Rows from block 12, named by matrix and row number. Each number is 500 + 50 x the weight over its row's rms, rounded and kept within 0 to 999. All counts start at 0. Numbers have three digits each. After the name is the row's rms in percent of the matrix's.
# skip: long skip projection (model.blocks.12.skip.weight, 256x512), inputs 172-257
skip.51 104:521533487511440443388524485531492541429517485539506535455561546508498500508516508529493498500469506508463479463511514440550476494481481491489518510462510516473445518484459512469460504495464486445523520450553523565558525462491491522520477451528460584457585512
skip.52 094:508539488565474521430511505491526501510457487492563558424451511544532489468546573556534517490512507482467464521441550494473461513554399514523467498514513472447567535456451496527475531579518530481487566542455479573492508496525520488461490534466493492504570415
skip.53 109:469521493465513530536520529470516522510488502502481509535488539491525508571493462515528514519520409471499490481450491521487483500510477543455460491459484490448484522502467501518504462542551455537527448481466511493486522436504443517559452478543467487456578568
skip.54 098:448523515549586495502440493446454502481509393530456535455498487518473556483438490420493450511516445494507527528538483493466482506462482479535491467456487487484478465498456532455360473544509480550521557535558479528477523487525521509427506476560478439517490545
skip.55 108:531459546533424433508531539456580533547510512538584483497564527583427448527545540442472470480492519464544530503507505496515517483486523536463434469472547416505526467563539465519480515514461550539516520483576494513546535462534415473558513500412449513536606593
skip.56 095:483483486527438479545491595504513489486516495542530546496477466462509511509530516521505453571524508473546470440484503486524502481465555517513557473532479503518493520519454563526495494529475533493498476456505491532543505556516537441366415513486481549457653500
skip.57 104:468553496488435500530454477543446485491502493505482508541513502497512509535521554498558462467543444503545507524457476509481504542497528590474456526408505389539481468559494534479499472478448422485529525486448533479459470504506530494489517511507526463531457461
skip.58 102:524498520525487433512553504459502522547459427483479500541489532543492487518537448497430501471538498510449521535526477494582477530474489575529501457540455547514501504493480539483560535606502520468507488538527470514513508486556498466482596478511490490508585539
skip.59 104:517500547465530499485509490552487473436507443541523502506414561424463541547520466540517563526517537560574445513492454564526438530464532549490471515485529467535471475523411510490513487475567516504376458574493500419486482525480483477478490519518436460494579561
skip.60 096:542565490524560509536530426429541460504504482448467490468483531551506548537527400416476535427503418525541486488502471532441483456517488495495471500528545466449482494473511479410512508507561490522497523540483497509483490513471578517485472476493561495470424528
skip.61 104:515516516490488485406544567481490524479469426456519526469505506564454528520540529431523483547492463536525451541493524475468477530524457525559470530454519478483503462513466522435522452544552513440519522593544503478462442482508482470510532514494455527557465474
skip.62 103:521476476480455499550478456524496533504460506501532475505516547538568450505441491513499467534486508408489507459548480570516491512465524502469479532558480452477458526523477554508547445476485498495525563486443530537501506554490536512486468501422516525513535535
skip.63 106:528521498473507567522519534467540468519531464550528529487470508516465564416525475579475456491490505481415483484440479550532494465560528543484481522532527469426513484487513475520466482450476517535511513525506487459434524482454491503551466546481387557456437534
skip.64 104:456526478404483519433487544444503498459517462510486558560550523529478510506499545468503470534486489476498534444511533459474514522500552494465448460488524560514455477490455522477476507506507506538473550511471524487488473487525499582555427487525506482406415547
skip.65 096:472488475562485544460442487462471503465461582507515540551519521447515474514521533503544497491409571520536533558495530470442431520482498489504471564547446497405438455515501457449499506427505584571497474504550506461488540502494504463536546505548463450509471526
skip.66 106:500466453446512528443552477459486467467483530506527529479478509522510525497579527541462447532478436491490494557475544530491438483522528508555504518416511522531486454484532539565556547485530481563454472531468540524449433518535471489503483493473552479484474390
skip.67 102:463491510517505544577533468444500538473449519529485473486487531461473465565511516532517511544513455541523408557473537555526527538454459496498527503560484508564393505480520465537411516521482536470492506514483519465530521558510465459510488486457538539480398500
skip.68 096:468423562550523452556484482567491485577499521429511448480582539579502449549485566471558517502494494430525561517496501492489579501509418600463441539480436512499469467528484480447508518486489470471445544411492510499503485535499519502507534518496497497477490505
skip.69 099:473484539522477523602523521596511501497515517459591499454474477496505486487405553523552459527483497475524482527484483475561485507436491520470515418498474503519474470425468591411468479478491488451563506468492537483500469560501478441479465495456488481468390472
skip.70 105:485521505412491472515543515514435522516541488497481541581408443502493515436527488451435417527483422566507531514565540484495503448515459494523448572534532481520500570467515510516469443478540492508455532529529501480484491465559488483490483523429539542510428365
skip.71 097:456504517499447492516475516483466546578517461513452397550448467530479405486457506500487434473490480461460575516452482505575473569492505494530466499438461525553446482569486422507558546629469493517534539593577492512557498555489563551553484563485501553547358560
skip.72 094:536539494465491461505506484476521566480536559522462467513524545487473500488523490564501451542541516428483519484504507545530563531507471452544521488527463450562448468484498462531472546488516510537551447495452491496479527549437518500538546549497467512479592511
skip.73 095:570511526501441501459467518492528465501483487495451486471508436503534478506563454447554527471497467533479478500442511494544548433571527547403545480556537477555517483553575473518469491524448552465542492513484484498527532516549495513477456526550502485488477614
skip.74 099:555497528522468464511499531478518492512545519493446517541476546472487473526566485534446523475516540497455526532514507447562482544542581440477520467437452457523578521547554437496477519517504444479515491497470538530554481495471513531510553534484458579511495650
skip.75 099:458516496497513492424467467512504519484495527527436460526434502512518471507472503499538519530539493426477524479476483514512523492490537428493526470435608499523515478482524504448524444537503524503485509480472443474478509550480537428507498474486479440585470549
skip.76 096:479509541477446509442521511486461423482470436492488531450447482569516606527465522574465458579560519481497519521499465485501487515482528502483544564514471488509452526483546504483452485490455495563496436500532486519500505530516507473509458549481483532502458459
skip.77 093:480448492501479499542506487559557515534493508512470516499496551511491500504491546555482595476426538438434471488437508466491538535501437479500476487506487433482482492531481519519535504486457448570501483426399458505422540496444457426467504512542447475522517471
skip.78 099:467464540470543510531466434477538515525495562519498529508457532510536536501442488465474461494481476588568487515477556560434498483519440529517531475501508539557501456509440490537571544456471474524476470480455457490456492529573531579418482537473522492589492457
skip.79 102:458491534497426487478525484470519495484465488481486460517495557452516467550517488529556517544469465537474510571493522492492463478451466488504474450519496583558474468508506457511482505528479504510507426467517489536530452530534530509513494486501564524497467498
skip.80 098:544513560483525536597550437527547532487454483545400444414527526510485528491538506513531550429515464569479472499503568514496508542485504494573483490567535478561429485456514499563563496496456543508484531511568568447519536517447555494562498467511524484542594509
skip.81 102:500506518499436512510516511577440478516508524503554489520496554510518473525516447479497542463500513465445509444503476490480466387520521506520500437513448512502487479501497471450500556482488500493490475479511508563554451504468532487520515564520492485469473475
skip.82 097:509475497539530475650471545473477452554617478526420442492507571535484474490522502471510508453561542470491475509465487519514496540462557436501480561433494442481506520522501442546413539482510537488520513528445524503435500540525505457535540528477470480524519536
skip.83 104:522509507448552525499519522471457554534490493435451469506487502532484468491451474527489504524486570530548514476485486485466542481466526465510503518468496515470510489511532548507499499437491467489503498512497494548476460533436512527559566512468481465498497521
skip.84 100:561479506540519637493517498516503508503531501500541519420502500531507536529500504516539547448509473474477486496489508552470490508468554494510428577498475485474470467492478441478505458478508524473516509519485580448497531495488511434588496436465514531488409548
skip.85 099:439516534518524389439554504494549476440526514484509547479486509494522511490485480514498446561432470539459489497472457489516523478463505530502502542500529552484486446461517527480459451521585454589437483548435506545467508550523508480472582531608467486499586552
skip.86 104:443523562458532563523490526476521439511510538512477459465515544497514523493520446461503565525476492507512498491510478529524481455472564601499474478508525430499475426528492548486494504488517556521472513500448450474471490519485505504505443478452501554473391489
skip.87 103:645493502530504556440518452501522453471499532473489487474513555486530498469445572574491488474498536442564510530517519352535486475494575478557477604533469524472581506495514495514525509466499503566482493516474454473444525520485509568476511523453465491504444528
skip.88 102:479474480476533555537449443495530491532501554426533531514560504515488511478532518528520546465490503507502460510429501475546541507546502454513447515572550490490426539471506536508500511476481480537525463489510512554493515503499472559483542449509508498501459464
skip.89 107:442488485505537483442526550499470549452524521578499497515501465557495479470490466544443527505521487504451492508510477500545442497447526427532522515458525461534518526526534472555522436484521528459564521540535497505520520497453548487474527549477501527505456410
skip.90 098:464518401457528524558464561504485541525447515491506480498513503402463511479533527509474562497536515557505523569533602486505478531573531554495434486442506446485508475525394546560500602488569523487533456490501532514480560496486522420541490509475468479458586534
skip.91 098:496442457548548552557568548492546514535480493518516535518480478509512543496455506504425519568445491498523547519472529482536532452476558525523496450534506460538542526457519429469529515516504464508541490524496444443536528482459502512450605519513512511475511413
skip.92 104:448532487520520461513496480527538515477542492542506515474552518503507472497507553512526444526483477485486475430519487420533470493530522528520468469467474502500543548576523513513527510537504544457480489540511502465576489475481478541488494495550475535489547480
skip.93 099:452487451474500597408516474470456465477465478472495434548503485496464408510459473474539507474445469506427470486527533498518439519475532476550529499470502501531553530545452536528549503488458536466499557593483465542446519482483482476505489500586538527487513571
skip.94 099:500543455494582546569518516458564503488498503513468505548501482494494465519448534485481423495497463497531544511506448501502488494497559620538453498393461471464495435549474508519531528524478493506576541471465478522482502513490512481501491486455549518517459529
skip.95 107:537530534519468481468471455513492497429526454531518404488475509515540448453538431456489423468457504467537554528495560510493587453526530519471494440504577487505491540458511489523500523475430507483547561481541575484485466541491509535448531448509498564468496446
skip.96 101:478559503537523535539516484562533524503504494521501543481521473493451511495512470563492552451507524590515474541430506456490508474501500424529529529501565467429526506532486429543508520536450526538432499522569483507526558515515513456513414468490459516532387456
skip.97 099:485446486464513523476443476471541462440529507467591522492508521552489499486487545511538552533492541542475505479472467500458501504485425530489452484475479481469471501560578502468506553482425485519501490482494493479512546480487552504533545472523533454467607420
skip.98 097:534439543547500408555488562465540529404474425467498527494523508489436462512527566499456531471463543505490502513499516466489508483582548435463515504456507470528444482453444508482466498513485513524541471524518474523493544519476524491508514496512426518524472504
skip.99 103:503513458447515540507460486491498537535520569554554438487501611521481457496518510466535538533491571431440518489454529496569471498456496533537440520457529493442494486466576510534521529495514476513449456455571480504488535435442543494534444534464471425520539494
skip.100 092:489475480495448458499501484518504576473484547515455519477557499503489589505466547469425512479468454494481484473571508567542497479512517531523534442509461456523526541440505487554455513506537487500509531473530554474524534490473491491532517436444417597564489476
skip.101 104:470508445455458506518515552539553537531489463523521498547546472457517506503507476601480480507487529439499461509447487488573516527472505559419472570471484535473474470442495510495459509466519549497500511495439457442531449500466514507458432481571449440524446350
skip.102 102:472523500532527525471522465484463529493460495549504455523483520541506459560560504506492496482557470478449474505448482454579518452502532527521520522515516462527522513429509471514479487464530437454478480493535519448507473475462537499474526510506519572485486449
skip.103 096:424471509500458452552491453561397468526521479513487544499457501455512562546479474502491486527473557481548550533530511446512527495550502510534498482521484580526523474500547533460468463473532484556502498490464448443461503559495490503544515509468490448513430507
skip.104 091:465449470413528520453404476490541545546512478480472490457482498498512505516502505528552502457522479471542440486475574470574497454493514461446486472557481493510481430461519575498500450555560571512493500457505564447513413527513475500521465545428436514487409444
skip.105 099:440498478496552482536502471466451542569464448497516465480520480527498497567506539512487417476503413491427523525500483500486480499528558444498553524535524521513512498423493493486544521506469492513442450476547501511502482483465537514453460499565529479492482415
skip.106 097:526453432473510545500452465479462610574560445493445430562532571439462483484545529519452485479494490545459540495483454430522562527491538499516454438484433519478524496506528586446499467552489497510478504499432514507395540505602477554505510549536494511457518437
skip.107 099:474531529465519511482511526602504515462516478474450491470532536538545380505495566456475517514521482515596550464502570488467624564531470476452476579514491474533562533494530511533501452453511500526606406557462492485512544440480517528497458501504404446430523562
skip.108 106:468483616521468464584514477514516543493446544513514490541481550498442444515556576501490463437506549501462512516497471544507524492475487569484545452463572557509494484422434460559510464530533470547486494477591518458617494496543485495438485446458513492511495466
skip.109 103:483477494408543579492490529549513502458559512552524482494476422482459558587490451488464455547449489527513495495518505526436512514510489513525473484457519497474527473562528466519490478525509438483535552504532487491419472422546533466582483480520494578482598468
skip.110 099:453562482500441525486542531533518542540462531546544447529529520457448487513534521483439527400488546475479451486509539518475484514511458463493458506562513419502493567486447476477475518452506466444448462493487504549511581450488547515433503476462524534508511521
skip.111 100:546482464547413499496518497465481529523503509499446472539453528429493518526515494537476467477525540586517496440378501556482462532540490406493563495546508473466551503464449532575503521504452523525499462507473541545473457456509491456465526472509546498456541486
skip.112 095:519493477485498567446473460443453507506488477417524479494518516504532493464504522504529503549548530515523500495511520506539453430516479539504506487477491524527504476443515561523513500437523485560529501529447441532547549502525471587541528448467528449433541423
skip.113 100:540529440500465573515443537486499538516519509473507494493498501540486569534497501444487411519536539543544498518456525515501567608505514529497469515505541467542529458491462549545552515548507464455524528532509555558541517468501560482453482520543519530521523423
skip.114 096:522509452537478510471512529417516461457521552517490548599552480493518491539540507508515490476482465505479476594523510484498484510510441481428451498420455476415455514456509439533561478518511478491469514486495548492475474522567533508540510490535505539520507469
skip.115 101:486543498500493486538567460469456476508427477564495470506504425525502536458530521506495480494484523505471431472465465499505486444390542457485532493503519535507578489503529516523443561459481516574425569549562520513491546490471536499503512509497519567548497380
skip.116 102:492461502576535500519432509477543447504522538522484477534538520543545557456500551532478514546456488451497553487516471520451466442515532472509449477507420465525504565543475511555490447527475537467512484512517498505574489526555589519507545526496469532485640381
skip.117 101:505542522451488442457541509487579523486508535486461544604516438496505448483493479528535469492517552488525552506483484508472522490486512475543490523571502493561539474447435387559442559484537540470490526403511457452438532550573506493499497424476536437609490538
skip.118 096:468502409503499441512521427427492440493462415513464472463506525505440522483563497444519488569550405516434493468483501576461482453530546588521486514487473518545463544508531510522560505531528502445488510508538562463531505483499455562473560452486600448452610406
skip.119 098:489466602476493500484517554472492495542464472422524549486527519507509452471455486539503496539589513529504489463512578610517444512476537559494468532522518463501517515487455447470489535510470463516531541477488523466440497445527452556488414498597544496434432548
skip.120 093:525514501484442477481471505542575480506523491456492461422549532457517526426472492514473522514451433486499508497565484441555477503491469467489512503456449523488464484537450469556498462552592504490447463498453511479484449458459539524515499503491466530564523553
skip.121 102:426494520418533526524490459466538513457463488525515480477519530483479490520540568576519515550489538466526485490435491529534488535457487499531456512505548477521474481460481489492511449528536532455467445542470448423476504489520495512486487504531442503548582418
skip.122 106:482519550520572476485452509460503483544474441435489533472554525495515526477425484534568504499454519468469547531521472568482506420422533567478536460486495549445468518484517504477485476529545550484502536474465466491536525522558550506445569472587481548536542402
skip.123 093:494564464476569520519498542563528502411438524453470485492503504543489434493457451518501496466586446579521540527541457530482522512462464541498459482419482479576540559498432501533502567553543487496479495544491487520509410476437496461491542452417484545490600505